{
  "arch": "unet",
  "model": "spectrogram enhancement model",
  "dataset": "struck, bounced, scraped and rolled objects made by modal synthesis",
  "train_examples": 78125,
  "gain_aug_db": 10,
  "n_mels": 64,
  "hop_length": 160,
  "input": "log_mel",
  "win_length": 400,
  "task": "enhancement",
  "loss": "mse",
  "norm": "batchnorm",
  "activation": "silu",
  "pixel_unshuffle": 2,
  "widths": [48, 96, 96, 96],
  "blocks_per_level": 2,
  "block": "sep",
  "attention": false,
  "upsampling": "pixel_shuffle",
  "init": "lecun_normal",
  "residual_init": "none",
  "optimizer": "muon",
  "muon_scale": "original",
  "lr": 0.0092,
  "momentum": 0.9,
  "nesterov": true,
  "orthogonalizer": "newton_schulz_5",
  "adamw_lr_other_params": 0.00086,
  "grad_clip": 5.0,
  "ema_decay": 0.995,
  "steps": 10000,
  "batch_size": 64,
  "epochs": 8.2,
  "lr_schedule": "poly",
  "final_lr_fraction": 0.1,
  "warmup_steps": 200,
  "weight_decay": 0.02,
  "adamw_weight_decay_other_params": 0.05
}
Rows from block 9, named by matrix and row number. Rows with one number belong to one channel. Each number is 200 + 30 x the weight over its row's rms, rounded and kept within 0 to 999. All counts start at 0. After the name is the row's rms in percent of the matrix's.
# convs1: first pointwise conv (model.decb.0.1.convs.1.weight, 96x96x1x1), inputs 48-95
# convs3: second pointwise conv (model.decb.0.1.convs.3.weight, 96x96x1x1, transposed), outputs 48-95
convs1.9,106,231,234,176,203,193,177,223,190,233,243,236,204,195,228,198,155,229,214,148,191,214,192,189,186,183,121,181,233,169,217,180,152,237,188,202,204,224,174,157,183,191,222,212,183,153,262,152,198
convs1.10,091,208,214,182,187,201,231,235,221,201,210,175,232,201,201,200,196,216,176,166,212,105,167,200,235,226,174,234,194,226,150,234,225,143,232,230,154,200,235,226,260,242,204,213,256,246,177,208,176
convs1.11,103,176,182,212,185,209,235,172,193,237,194,170,230,216,221,213,159,170,196,236,264,207,155,133,238,184,192,214,176,189,201,196,234,213,168,197,230,199,268,229,143,189,205,150,197,196,207,229,194
convs1.12,098,183,199,189,182,229,188,187,251,227,207,219,244,176,175,171,226,291,187,185,204,176,223,181,201,174,261,171,243,170,162,204,244,192,178,183,183,243,236,247,235,164,228,145,242,193,205,187,211
convs1.13,099,193,187,178,183,249,168,240,198,192,233,169,164,203,249,158,199,210,212,148,234,222,158,230,149,236,225,191,231,141,211,206,229,231,194,188,158,185,191,221,249,228,214,188,174,231,210,258,258
convs1.14,081,222,178,217,198,214,250,249,144,148,219,204,199,151,216,223,164,179,147,266,174,185,211,206,217,152,216,162,144,248,216,196,190,206,145,155,164,190,268,173,214,262,180,233,210,173,185,201,200
convs1.15,118,224,267,206,245,212,216,227,212,213,200,198,192,188,252,181,219,192,183,226,226,189,193,216,180,188,235,353,207,165,178,197,207,202,172,190,200,176,204,250,154,232,222,189,200,169,193,211,206
convs1.16,122,208,288,202,129,220,139,206,213,215,195,228,232,202,215,217,276,263,172,180,186,205,215,182,166,211,205,182,238,228,223,130,219,175,179,200,205,241,217,197,217,200,208,195,207,201,200,188,206
convs1.17,090,232,226,176,142,201,218,183,255,192,250,245,185,230,190,209,218,156,188,185,206,223,223,203,188,157,273,180,205,182,218,148,168,163,249,251,223,199,172,217,206,193,220,196,187,244,231,221,118
convs1.18,090,203,208,210,128,221,214,160,145,183,209,189,195,171,197,205,167,168,171,161,200,240,203,188,208,204,140,189,219,209,203,140,216,185,211,202,196,123,206,205,185,231,198,165,235,201,159,207,152
convs1.19,103,244,228,147,218,189,123,167,245,195,135,165,237,203,169,208,187,212,196,205,197,208,192,191,193,102,274,179,189,188,172,188,200,198,201,225,205,209,160,188,184,226,218,219,227,172,219,218,202
convs1.20,086,210,112,215,226,181,200,243,174,205,265,201,224,200,221,189,214,199,164,186,192,198,287,215,204,130,189,162,201,212,225,192,198,175,178,176,204,237,248,231,178,206,209,234,225,186,226,181,197
convs1.21,113,230,203,206,203,153,263,191,202,203,204,177,221,153,225,179,253,238,187,230,193,163,188,192,224,246,50,197,221,199,207,213,208,158,190,218,197,202,191,224,194,191,192,166,258,248,209,185,195
convs1.22,102,211,192,218,200,159,187,224,169,197,214,164,192,206,180,212,198,203,246,215,229,198,206,215,207,196,276,135,207,155,154,246,235,154,247,211,197,160,200,202,198,126,195,233,229,199,221,229,208
convs1.23,090,179,184,200,220,169,160,220,198,178,197,202,165,241,180,244,217,228,213,161,261,196,247,136,161,170,193,207,207,186,163,210,204,150,182,174,226,194,169,172,242,184,192,176,162,183,172,208,233
convs1.24,113,170,176,222,232,169,279,200,171,223,220,220,216,185,192,169,194,231,186,158,275,212,189,155,256,199,206,242,211,194,223,179,219,222,204,182,213,184,180,192,168,204,192,245,164,190,197,191,223
convs1.25,102,142,148,201,182,212,208,227,200,208,200,176,223,205,321,180,198,183,174,238,62,207,167,214,196,224,215,206,194,180,160,208,220,210,193,239,220,222,211,168,267,191,171,173,220,171,215,208,195
convs1.26,119,211,169,226,220,129,167,193,196,216,221,210,227,159,192,220,234,199,175,288,257,189,191,221,217,252,205,198,246,224,179,284,212,196,231,213,184,203,206,184,233,171,156,223,224,190,251,265,239
convs1.27,092,228,196,267,187,219,169,165,181,186,214,212,172,212,154,210,163,219,205,191,214,207,197,187,245,191,237,177,187,178,226,134,194,214,184,225,182,233,213,199,221,203,228,191,199,199,286,231,171
convs1.28,119,197,227,218,186,184,234,194,235,239,218,135,175,242,188,181,241,186,187,178,196,195,228,190,243,208,217,256,189,180,175,183,246,114,177,231,210,195,193,195,187,208,283,227,127,206,212,176,250
convs1.29,108,221,161,237,199,122,178,126,200,190,220,155,214,144,197,209,172,154,214,154,199,234,162,208,209,190,178,167,220,168,188,183,180,226,197,180,204,229,198,229,220,189,188,153,212,149,186,192,244
convs1.30,099,272,183,255,205,177,151,193,322,197,168,218,182,223,183,206,262,220,216,218,207,211,183,170,231,233,201,219,225,202,217,84,222,169,203,213,207,201,178,175,203,182,171,201,225,188,210,199,208
convs1.31,059,197,237,171,220,179,117,221,185,195,184,141,197,204,154,215,229,204,198,131,196,195,207,171,204,225,228,149,188,179,220,211,218,166,240,238,258,173,199,193,192,206,200,227,202,259,192,249,251
convs1.32,092,261,178,163,238,158,191,177,235,190,232,189,180,180,180,204,224,187,217,152,245,211,183,202,181,321,147,216,229,239,188,206,202,181,212,223,253,225,175,170,190,188,169,156,149,166,200,247,199
convs1.33,112,189,142,191,227,269,202,204,201,200,224,192,172,194,228,186,185,256,186,165,183,183,172,211,148,199,203,185,211,226,206,251,220,229,120,224,186,212,184,196,204,198,156,243,202,242,235,215,193
convs1.34,109,218,161,215,188,95,176,215,175,193,235,225,210,144,153,195,253,222,187,200,183,206,224,216,179,224,217,222,167,213,193,188,249,199,208,231,173,205,209,213,241,169,243,224,189,207,196,313,214
convs1.35,092,277,202,114,193,223,186,171,170,240,188,222,208,231,204,179,232,163,176,202,174,201,171,209,219,241,191,229,186,160,196,212,224,226,197,196,158,183,181,278,195,178,195,204,181,145,202,149,147
convs1.36,098,175,196,218,185,206,132,163,212,229,239,167,177,186,222,209,215,247,188,194,195,176,217,207,150,223,234,210,210,229,212,166,202,121,205,246,247,189,195,201,237,239,181,232,209,198,231,204,196
convs1.37,087,237,207,181,196,198,207,144,187,190,178,181,239,183,199,192,175,241,196,242,243,203,186,221,190,121,201,184,201,205,208,191,166,216,187,245,179,231,208,197,177,229,245,172,159,210,190,148,155
convs1.38,106,166,208,208,104,204,205,160,177,186,212,208,225,198,185,194,234,165,163,225,212,219,233,217,218,162,205,208,256,203,191,203,223,170,209,221,196,172,181,189,157,190,210,223,174,185,180,199,76
convs1.39,120,217,217,177,214,138,168,157,146,207,227,202,214,213,207,223,161,192,212,207,238,281,207,199,170,210,187,205,166,174,177,233,191,199,196,249,200,154,203,203,222,211,236,190,219,234,208,95,214
convs1.40,110,245,202,246,198,206,187,166,173,205,198,230,218,199,227,166,187,189,172,143,189,210,208,211,138,212,176,199,201,211,237,188,226,230,183,165,189,237,175,246,175,160,193,170,245,210,216,192,193
convs1.41,095,214,170,200,254,205,192,191,248,210,196,240,188,218,209,195,216,191,203,286,169,202,192,176,216,188,244,167,248,203,217,235,213,233,214,166,203,256,176,190,230,217,147,204,142,213,214,194,249
convs1.42,100,221,145,193,249,185,214,211,235,232,183,176,227,196,201,209,208,241,189,205,232,181,264,165,227,160,207,216,210,217,201,128,180,175,195,199,203,257,192,253,169,130,212,198,245,182,175,181,147
convs1.43,116,108,162,208,277,179,201,222,185,203,227,219,174,165,186,226,211,198,201,230,193,205,214,217,214,205,197,239,226,195,211,123,172,198,191,236,196,212,227,170,182,154,267,200,219,209,198,169,227
convs1.44,083,243,201,194,83,201,204,168,138,239,212,191,224,196,224,203,224,229,132,145,206,245,180,198,164,225,192,195,192,225,194,142,210,176,191,212,199,204,200,187,232,195,179,238,201,229,206,200,227
convs1.45,114,200,183,233,207,209,197,191,192,189,213,209,200,219,201,200,149,221,198,193,202,172,195,201,178,176,125,183,163,218,171,163,210,188,186,238,192,224,172,236,196,196,205,146,230,322,237,181,196
convs1.46,111,239,200,216,197,293,182,217,189,231,154,190,182,148,149,165,216,222,154,178,211,188,214,217,183,233,174,225,207,220,199,215,226,157,185,238,212,184,203,182,249,203,210,227,201,242,237,200,238
convs1.47,105,195,190,139,210,187,185,152,161,246,199,172,188,228,216,215,148,258,217,195,217,191,207,221,192,133,198,196,158,146,187,232,200,202,165,214,239,203,183,188,214,178,199,218,172,229,234,130,124
convs1.48,112,268,222,132,184,188,182,225,268,194,165,183,180,181,205,185,249,204,214,181,208,224,189,172,198,123,219,202,189,208,202,205,239,177,199,222,185,239,197,208,191,194,182,209,218,211,305,218,221
convs1.49,091,170,204,239,182,200,258,215,166,150,206,175,213,205,168,271,209,199,323,182,191,210,216,171,219,204,206,201,237,135,183,207,238,171,161,151,214,194,245,194,179,205,235,177,250,225,226,185,183
convs1.50,088,174,130,198,188,196,179,232,211,201,169,184,156,220,243,180,278,153,209,222,184,208,187,133,192,111,148,171,216,239,213,180,222,237,200,201,186,190,197,189,194,227,162,187,193,175,225,212,209
convs1.51,116,238,195,216,175,196,274,180,172,202,199,170,199,242,212,185,234,163,156,199,205,179,221,222,142,215,201,204,202,214,164,191,182,216,191,233,197,179,156,252,199,191,184,242,228,154,154,206,218
convs1.52,105,153,190,243,169,199,120,211,206,204,269,237,217,210,238,212,249,183,167,196,225,189,222,170,156,224,177,182,206,207,171,229,236,195,208,195,225,211,221,211,187,235,169,188,198,216,174,254,255
convs1.53,111,199,183,245,190,188,159,195,211,140,193,192,211,194,173,205,198,211,219,221,232,188,233,172,252,213,133,247,185,199,225,209,275,184,211,168,216,204,164,206,186,184,245,161,255,161,181,169,192
convs1.54,103,220,224,180,229,207,201,214,222,147,233,211,189,192,182,194,186,175,191,165,228,192,268,201,193,177,202,293,209,174,196,179,200,184,139,204,223,210,199,196,209,245,187,240,118,175,187,205,214
convs1.55,103,222,180,191,200,189,250,205,222,221,244,207,260,188,249,195,206,210,149,198,202,197,174,193,177,254,230,157,237,214,184,218,198,181,181,209,221,184,192,187,205,149,209,196,281,168,172,198,181
convs1.56,101,239,214,230,153,135,168,149,230,249,188,176,120,202,224,239,181,248,211,200,213,260,232,210,183,216,198,202,204,180,184,186,194,242,195,172,211,243,223,268,179,276,203,138,206,239,159,231,200
convs1.57,091,140,96,196,243,195,168,271,268,176,177,235,219,205,198,230,166,242,160,233,211,226,169,193,198,200,187,207,188,228,189,248,249,203,207,208,212,192,181,157,175,167,220,134,186,205,226,203,155
convs1.58,088,177,197,188,217,223,235,211,242,203,200,267,185,231,200,223,223,217,179,181,144,231,221,194,183,240,195,197,218,213,185,178,196,190,196,219,207,206,197,192,188,204,233,211,191,196,302,211,204
convs1.59,084,211,202,240,190,168,213,170,177,195,233,188,215,165,204,193,196,221,169,78,211,151,220,235,167,182,170,169,187,180,253,191,201,226,156,219,181,189,187,195,176,157,307,182,186,215,175,192,204
convs1.60,108,235,274,188,214,214,184,156,250,206,189,266,195,193,185,206,179,147,206,172,197,165,238,213,192,212,234,242,211,221,205,195,207,226,241,216,187,218,205,166,169,112,201,233,173,194,170,217,210
convs1.61,095,170,218,217,259,199,199,229,240,188,202,219,165,216,172,209,154,242,205,196,201,181,173,206,197,234,151,160,248,186,142,230,196,222,227,199,176,152,212,242,214,205,174,185,140,246,196,206,186
convs1.62,090,186,182,194,208,177,153,175,206,153,186,274,208,218,184,217,202,191,184,174,220,203,201,223,246,167,214,168,219,184,254,199,212,149,181,209,136,229,203,187,216,158,180,180,221,252,164,175,237
convs1.63,106,203,221,209,115,211,208,184,152,207,151,192,216,215,191,203,198,253,178,212,206,216,218,221,164,168,178,260,214,220,224,137,200,191,218,201,241,163,151,250,239,205,216,204,245,171,187,268,156
convs1.64,098,233,185,166,200,235,214,163,201,206,201,186,195,105,152,201,197,193,194,230,236,247,224,169,173,238,236,176,152,190,212,212,155,156,246,189,206,174,170,210,253,263,257,215,181,198,179,208,208
convs1.65,099,204,188,182,233,182,238,196,251,208,243,187,212,213,163,202,200,268,190,143,195,216,195,180,216,223,185,229,208,216,210,179,220,171,248,184,182,269,185,258,235,227,180,236,145,182,155,239,191
convs1.66,095,202,208,215,213,195,245,247,166,142,153,212,227,147,186,183,186,196,165,228,152,170,243,183,232,185,168,156,144,176,154,239,219,131,196,222,191,178,191,168,214,205,248,226,193,160,202,211,202
convs1.67,088,236,269,195,227,209,242,196,203,199,241,222,228,209,263,195,171,181,195,157,184,190,204,217,153,197,181,169,174,169,202,162,221,191,192,212,169,192,213,208,219,212,194,139,278,189,158,241,232
convs1.68,078,268,168,224,256,175,180,207,304,202,141,141,185,219,197,190,200,201,220,253,232,219,184,187,239,176,201,207,234,204,186,149,226,207,211,215,211,185,183,178,191,182,216,173,223,191,233,191,169
convs1.69,097,205,250,171,172,150,231,173,200,245,196,179,237,226,168,145,224,207,223,207,181,246,207,214,231,203,183,173,191,209,183,165,206,159,259,225,182,191,218,135,221,137,186,182,190,172,184,197,226
convs1.70,102,157,187,218,178,211,213,164,213,245,230,220,177,194,225,224,227,193,178,228,216,224,208,178,211,194,169,198,209,129,211,182,184,207,176,179,187,193,124,245,187,208,191,205,242,225,173,185,215
convs1.71,085,203,198,206,179,231,217,211,200,207,192,206,230,153,186,182,182,253,169,191,184,237,180,236,162,154,194,196,234,216,178,216,238,231,204,176,181,205,206,163,195,184,178,166,200,188,198,209,44
convs1.72,103,190,228,222,204,150,180,250,248,204,170,124,232,186,202,199,188,161,212,251,224,181,182,237,207,218,233,204,186,184,181,194,162,226,186,202,136,192,199,183,188,223,148,224,225,189,174,187,197
convs1.73,111,228,168,156,179,108,217,162,197,222,183,244,214,254,199,223,218,161,233,194,199,224,192,212,214,269,205,232,236,206,212,245,199,163,230,234,169,239,188,185,178,218,221,179,212,198,214,78,206
convs1.74,113,216,275,224,222,200,205,157,191,190,216,230,166,212,196,206,138,134,171,250,173,212,200,218,200,234,249,160,176,167,244,197,221,198,250,222,235,196,185,239,195,233,232,161,218,164,224,234,213
convs3.9,094,196,171,201,234,221,242,233,137,222,197,231,180,135,184,191,206,209,169,236,213,183,194,227,184,215,222,182,197,243,137,232,178,213,256,206,203,223,190,263,235,226,229,203,215,232,157,243,197
convs3.10,100,132,156,162,170,189,202,270,170,149,193,209,145,163,166,265,219,199,202,237,190,175,160,192,133,185,222,220,200,156,196,169,221,199,200,223,232,163,167,264,193,183,200,170,155,208,202,219,148
convs3.11,082,144,237,179,146,210,186,211,221,169,148,226,171,208,147,224,177,238,215,165,267,181,188,244,172,210,189,190,204,217,223,175,197,153,228,226,189,195,227,234,235,197,218,208,224,226,203,233,219
convs3.12,088,186,224,256,198,236,218,203,226,210,242,155,198,231,177,211,194,255,224,208,168,194,199,209,264,173,217,230,235,192,205,219,173,220,234,215,129,181,206,219,221,167,159,257,169,186,229,191,220
convs3.13,106,224,197,154,233,235,200,179,233,161,153,214,231,193,246,168,169,219,191,187,214,223,212,233,214,156,193,185,199,204,180,252,157,223,227,213,191,197,222,217,211,196,258,164,168,165,196,207,168
convs3.14,092,195,232,254,252,148,187,166,184,233,219,241,183,166,199,196,204,198,250,181,241,208,180,186,187,189,212,164,232,206,215,203,209,194,176,218,232,226,232,241,197,266,181,196,216,228,184,170,238
convs3.15,105,179,263,215,215,135,217,247,148,188,205,191,159,202,161,168,205,157,257,194,210,206,236,193,182,219,160,233,205,220,231,230,183,241,191,189,211,192,186,185,214,191,213,172,162,202,182,241,184
convs3.16,103,172,199,209,179,227,190,228,232,279,281,202,142,186,198,207,208,178,196,207,216,170,165,200,167,186,162,203,195,188,176,193,197,182,206,202,226,171,229,178,249,186,245,210,167,160,204,135,169
convs3.17,089,171,226,178,223,244,232,196,234,212,181,228,175,195,147,177,244,203,183,158,217,183,156,201,221,171,220,163,183,205,224,223,196,237,148,200,181,196,210,185,200,204,255,104,212,174,201,173,153
convs3.18,098,234,192,174,234,182,233,198,237,204,194,198,240,196,184,140,164,207,134,236,205,181,200,183,229,193,174,127,230,231,204,238,180,248,156,206,226,165,189,231,263,208,214,208,141,174,228,209,203
convs3.19,104,203,182,228,180,218,219,215,157,206,191,211,210,151,162,167,192,212,196,149,213,205,239,199,210,238,201,219,211,168,198,220,229,180,172,153,198,213,182,225,208,181,174,143,281,183,259,157,214
convs3.20,087,213,207,193,129,190,231,198,131,167,203,231,192,208,197,222,198,210,164,212,275,223,210,254,152,148,242,207,174,205,181,173,214,197,220,208,193,244,180,207,201,186,172,146,228,210,199,149,178
convs3.21,107,206,210,160,189,222,215,193,219,127,245,190,165,231,262,186,177,221,253,201,128,242,210,233,237,224,192,224,204,209,243,177,225,159,272,224,171,219,238,178,206,157,178,277,150,184,130,222,232
convs3.22,103,213,149,234,205,188,174,181,188,153,146,189,168,160,202,242,142,199,134,187,228,211,188,203,168,248,179,215,198,173,188,227,184,189,230,133,202,158,214,168,167,176,240,200,200,177,192,215,216
convs3.23,089,161,170,227,212,192,163,261,185,190,157,208,173,201,156,194,163,191,194,200,194,231,235,204,222,217,244,178,213,226,216,249,217,169,236,200,169,185,194,214,194,233,207,200,174,192,164,157,216
convs3.24,107,241,193,222,197,188,152,240,203,224,226,196,208,216,183,174,247,255,204,154,190,217,185,232,218,173,253,215,202,234,161,252,187,210,261,230,186,247,181,154,213,197,179,197,194,205,200,248,159
convs3.25,096,250,180,173,146,214,198,192,238,202,212,245,221,219,202,211,194,214,218,204,203,252,153,230,189,178,197,239,215,140,191,198,209,204,213,180,235,140,222,276,176,200,158,211,131,200,185,169,142
convs3.26,092,169,183,205,184,227,163,206,203,190,149,173,215,156,216,180,159,251,209,178,167,196,187,218,173,167,233,226,227,186,239,220,175,193,211,178,230,208,222,212,162,206,156,198,178,159,184,227,190
convs3.27,107,157,188,162,200,190,254,169,187,233,179,211,177,136,224,186,182,170,198,240,167,204,186,203,191,209,160,206,188,222,170,248,169,234,150,194,200,178,238,173,198,207,165,229,225,219,152,194,182
convs3.28,094,252,182,212,240,223,220,189,154,218,218,222,192,198,197,218,168,169,203,146,189,234,146,220,160,191,203,241,170,229,214,163,246,233,171,239,231,206,221,159,256,199,203,231,154,182,168,157,183
convs3.29,090,189,146,172,165,199,223,185,217,187,206,227,199,204,274,209,184,201,181,163,255,184,172,170,156,204,207,160,244,203,172,189,255,148,202,226,207,207,184,198,174,242,224,179,148,205,256,204,253
convs3.30,133,236,197,172,193,224,215,193,197,223,194,187,206,197,251,208,223,190,178,165,227,197,185,248,210,194,177,194,154,246,134,236,203,178,201,171,193,187,209,147,178,155,234,210,258,172,241,210,149
convs3.31,068,154,197,194,222,210,256,209,192,178,210,176,249,160,242,147,238,235,245,204,196,184,185,240,183,185,221,114,193,187,167,217,274,181,167,202,216,185,210,196,204,264,197,222,191,244,215,213,213
convs3.32,089,190,185,252,197,153,223,231,226,170,245,176,163,244,205,226,183,190,209,169,242,221,162,238,220,141,213,195,296,255,148,230,167,219,227,217,226,128,174,186,216,233,203,193,177,175,160,222,245
convs3.33,094,145,186,198,189,160,205,200,182,198,243,234,197,203,223,269,196,156,198,189,258,271,235,238,198,197,199,212,156,221,238,222,273,241,185,170,168,217,235,212,212,232,187,173,150,246,181,240,193
convs3.34,087,221,161,222,181,173,197,180,204,249,199,224,188,242,186,201,189,228,176,122,181,200,173,179,201,174,219,180,230,208,212,175,234,186,246,178,187,186,207,224,191,128,218,288,196,216,140,186,235
convs3.35,105,195,194,170,198,217,195,225,175,215,232,178,198,208,212,187,222,199,249,227,158,205,173,210,159,246,191,141,191,180,174,162,230,221,230,203,200,212,139,203,161,264,211,167,221,148,224,196,216
convs3.36,103,195,226,176,166,181,166,146,245,203,248,178,188,190,230,213,221,207,256,170,205,202,260,208,181,175,187,171,195,257,156,196,169,201,164,209,219,201,176,252,269,278,174,208,210,183,184,212,161
convs3.37,078,188,175,150,170,195,178,242,204,266,161,204,169,197,180,215,196,190,204,243,221,184,162,204,228,201,148,195,210,180,250,190,152,229,222,213,219,190,229,232,178,192,291,207,211,186,185,208,186
convs3.38,098,197,202,242,208,126,250,203,168,205,183,170,171,188,241,113,144,224,210,207,257,240,222,249,204,220,150,208,224,188,176,247,189,197,211,254,184,187,218,169,205,217,159,200,170,226,198,218,191
convs3.39,086,177,262,253,213,176,215,177,231,227,189,215,209,211,201,234,228,205,248,224,199,177,221,235,251,186,224,198,120,188,224,264,165,220,172,255,201,186,234,197,160,175,215,200,212,187,236,143,162
convs3.40,110,163,253,218,198,174,219,174,185,224,243,217,168,253,176,163,256,164,188,241,236,228,183,190,201,204,204,276,158,186,254,179,192,232,202,199,247,199,206,225,195,181,190,232,238,250,218,183,227
convs3.41,100,211,274,186,142,155,178,232,218,230,208,229,252,219,197,184,195,173,231,240,227,199,217,246,237,243,181,249,222,203,175,181,158,247,206,188,176,158,230,200,233,244,211,181,146,165,215,162,183
convs3.42,102,199,207,206,250,130,200,229,204,220,207,215,257,176,196,211,216,163,207,139,262,179,190,220,149,172,186,190,183,198,211,226,219,179,188,211,183,217,217,151,193,184,241,222,235,191,236,160,209
convs3.43,119,194,222,177,270,220,182,159,200,208,201,237,159,197,151,240,213,149,223,185,178,197,223,195,226,244,207,193,211,205,201,246,127,132,185,194,204,180,194,174,207,183,229,169,205,232,191,193,192
convs3.44,096,174,202,211,175,199,147,218,130,179,227,217,204,211,196,181,218,162,171,159,222,210,117,216,252,156,214,237,200,211,192,187,228,139,207,191,194,205,183,153,187,234,196,230,245,196,176,165,193
convs3.45,119,214,176,180,178,191,169,157,198,177,261,213,215,210,194,175,187,199,217,207,163,203,182,181,203,249,232,198,195,259,230,203,211,162,240,236,203,192,218,224,222,223,218,218,244,270,273,198,194
convs3.46,108,230,215,216,205,151,234,197,206,175,191,212,220,228,215,215,214,207,182,210,166,227,204,196,236,199,186,238,199,187,169,198,194,137,216,201,226,141,201,211,239,176,197,226,193,187,206,253,194
convs3.47,105,207,210,253,239,135,205,253,223,176,192,194,231,222,190,207,211,158,191,197,178,201,217,237,202,153,217,208,221,179,148,183,191,181,232,246,249,225,246,187,211,198,124,205,223,220,142,174,189
convs3.48,090,204,197,207,175,214,214,269,239,201,194,228,223,167,169,230,238,172,233,180,236,209,218,242,195,209,243,218,142,200,196,229,199,215,202,149,220,258,175,180,136,158,202,167,230,174,227,194,153
convs3.49,101,148,217,190,183,164,184,241,218,206,255,187,202,234,219,155,264,192,128,125,125,223,229,204,232,191,232,238,232,247,202,231,221,191,161,204,154,221,202,195,218,219,216,192,234,230,215,216,209
convs3.50,103,213,168,196,277,198,172,196,140,238,186,173,219,168,178,204,243,239,186,201,214,239,255,170,198,184,167,207,180,207,216,136,198,188,199,223,203,167,224,279,147,184,203,200,220,185,185,190,233
convs3.51,101,205,195,184,200,143,196,225,222,173,235,171,199,170,231,229,237,215,205,268,203,221,206,141,225,253,191,219,206,193,200,225,215,203,224,201,233,169,197,232,147,182,227,198,149,209,231,188,219
convs3.52,104,182,198,228,183,184,208,232,154,196,227,187,166,216,188,181,204,197,141,206,157,189,144,166,178,219,174,198,269,191,184,209,187,174,178,207,196,202,178,197,187,232,171,228,157,195,137,189,206
convs3.53,094,159,207,153,236,223,189,190,176,170,244,201,171,208,205,253,184,200,233,168,195,211,206,190,211,171,170,200,172,216,209,223,174,215,244,153,218,128,304,192,195,196,175,173,177,178,142,233,194
convs3.54,092,241,156,248,253,208,142,205,251,166,179,158,196,161,264,257,205,189,177,215,192,208,221,199,171,172,234,179,222,228,206,192,185,175,197,175,198,135,153,217,202,248,210,257,205,190,192,197,200
convs3.55,097,156,197,221,188,164,283,182,229,154,226,226,172,219,190,202,163,201,242,271,158,183,169,188,212,254,141,189,232,178,212,234,196,197,171,199,177,129,226,203,203,209,209,208,144,170,199,266,164
convs3.56,101,203,189,230,278,161,138,195,215,236,150,224,260,212,199,137,242,159,162,226,200,255,211,192,241,225,220,175,177,171,275,188,229,223,201,162,200,230,182,172,213,187,196,218,185,198,223,201,181
convs3.57,092,185,166,190,214,182,191,192,197,144,175,171,156,195,190,216,214,175,199,201,182,178,174,204,224,185,191,204,184,133,199,203,212,180,191,218,189,161,225,202,175,193,173,181,201,235,196,160,168
convs3.58,120,254,230,195,228,236,204,227,179,187,154,199,231,228,200,185,206,225,217,153,243,168,134,201,208,232,151,243,235,222,179,194,233,254,198,237,224,238,185,252,221,259,229,195,170,187,179,217,226
convs3.59,118,250,222,193,249,256,214,201,168,162,224,218,134,239,180,180,221,219,187,211,202,198,225,180,226,134,174,208,225,192,202,207,174,195,211,158,237,163,191,223,203,238,194,162,225,228,282,195,220
convs3.60,109,172,182,242,163,172,179,206,225,182,209,192,259,152,220,185,182,209,249,119,198,223,261,172,231,225,204,178,133,203,200,193,178,142,205,244,182,156,199,202,237,211,168,149,174,221,197,210,206
convs3.61,088,157,192,236,293,185,199,225,178,224,171,208,196,169,203,242,243,205,193,199,209,185,274,230,200,185,167,199,216,195,270,253,190,219,207,192,226,144,184,174,193,196,202,203,208,237,181,211,149
convs3.62,095,134,127,194,182,242,159,210,205,195,176,138,237,157,166,192,172,206,179,165,182,270,234,226,192,219,184,200,204,199,207,195,186,206,142,228,233,186,201,212,218,210,127,192,217,207,194,247,243
convs3.63,093,168,210,190,182,249,203,154,202,241,231,206,195,252,180,160,241,185,189,199,197,164,218,186,219,219,207,198,198,224,197,234,101,202,200,220,172,147,231,159,241,208,189,143,194,222,204,195,290
convs3.64,088,191,229,211,203,177,168,248,179,213,234,192,241,230,177,192,196,219,187,166,143,199,239,170,243,173,217,167,181,168,200,223,175,259,201,230,137,154,188,253,199,191,241,198,201,242,184,221,257
convs3.65,115,131,176,175,204,221,220,179,182,197,220,237,202,173,203,189,217,209,235,201,245,228,178,195,209,194,191,209,204,186,202,177,174,169,193,163,267,199,189,230,211,185,160,202,227,184,226,177,179
convs3.66,096,203,171,167,150,209,187,188,139,214,228,259,184,251,209,187,161,165,235,191,151,184,192,208,165,176,245,195,156,203,162,227,199,167,245,251,166,214,194,206,180,251,241,154,193,202,149,189,167
convs3.67,109,145,188,184,195,208,165,203,257,230,207,207,171,207,194,193,226,208,184,157,213,184,180,204,200,226,230,166,207,213,195,210,169,217,164,251,202,238,205,193,189,139,202,217,214,189,266,194,212
convs3.68,111,212,191,198,172,195,235,213,186,234,224,231,176,175,237,205,207,202,197,149,194,174,221,196,217,151,178,208,171,206,176,201,201,181,215,188,273,226,225,172,185,147,186,164,261,181,224,140,236
convs3.69,083,206,208,188,157,183,167,190,183,157,174,187,164,276,205,160,170,200,216,221,230,205,266,215,147,233,199,203,190,204,198,135,179,187,229,196,243,155,193,164,183,193,188,205,202,225,216,196,215
convs3.70,099,185,169,221,183,173,160,226,202,136,230,170,178,210,233,161,191,221,184,231,200,286,220,228,184,225,185,203,210,221,168,189,133,201,173,204,184,233,219,236,182,160,191,178,167,214,239,192,227
convs3.71,111,216,247,174,249,239,153,168,171,203,166,223,215,181,258,215,268,176,205,243,252,242,153,242,196,161,224,170,233,204,174,178,184,184,179,225,197,208,199,242,232,194,146,179,180,205,191,220,293
convs3.72,094,196,134,170,185,206,186,214,211,253,221,213,237,210,183,186,212,216,215,226,250,217,231,238,256,154,222,189,197,224,129,200,205,166,207,262,179,174,192,221,235,198,236,179,171,168,223,218,191
convs3.73,088,192,255,212,172,177,174,195,247,167,205,159,239,187,199,248,171,223,213,186,180,166,207,220,211,189,232,194,171,169,251,277,178,191,219,194,189,265,213,219,131,169,215,187,182,231,207,162,148
convs3.74,105,164,182,253,202,208,198,230,160,192,230,220,214,220,196,182,235,157,208,224,121,180,167,228,170,178,176,211,211,230,152,179,148,173,183,174,217,169,192,165,187,208,223,210,254,171,239,217,151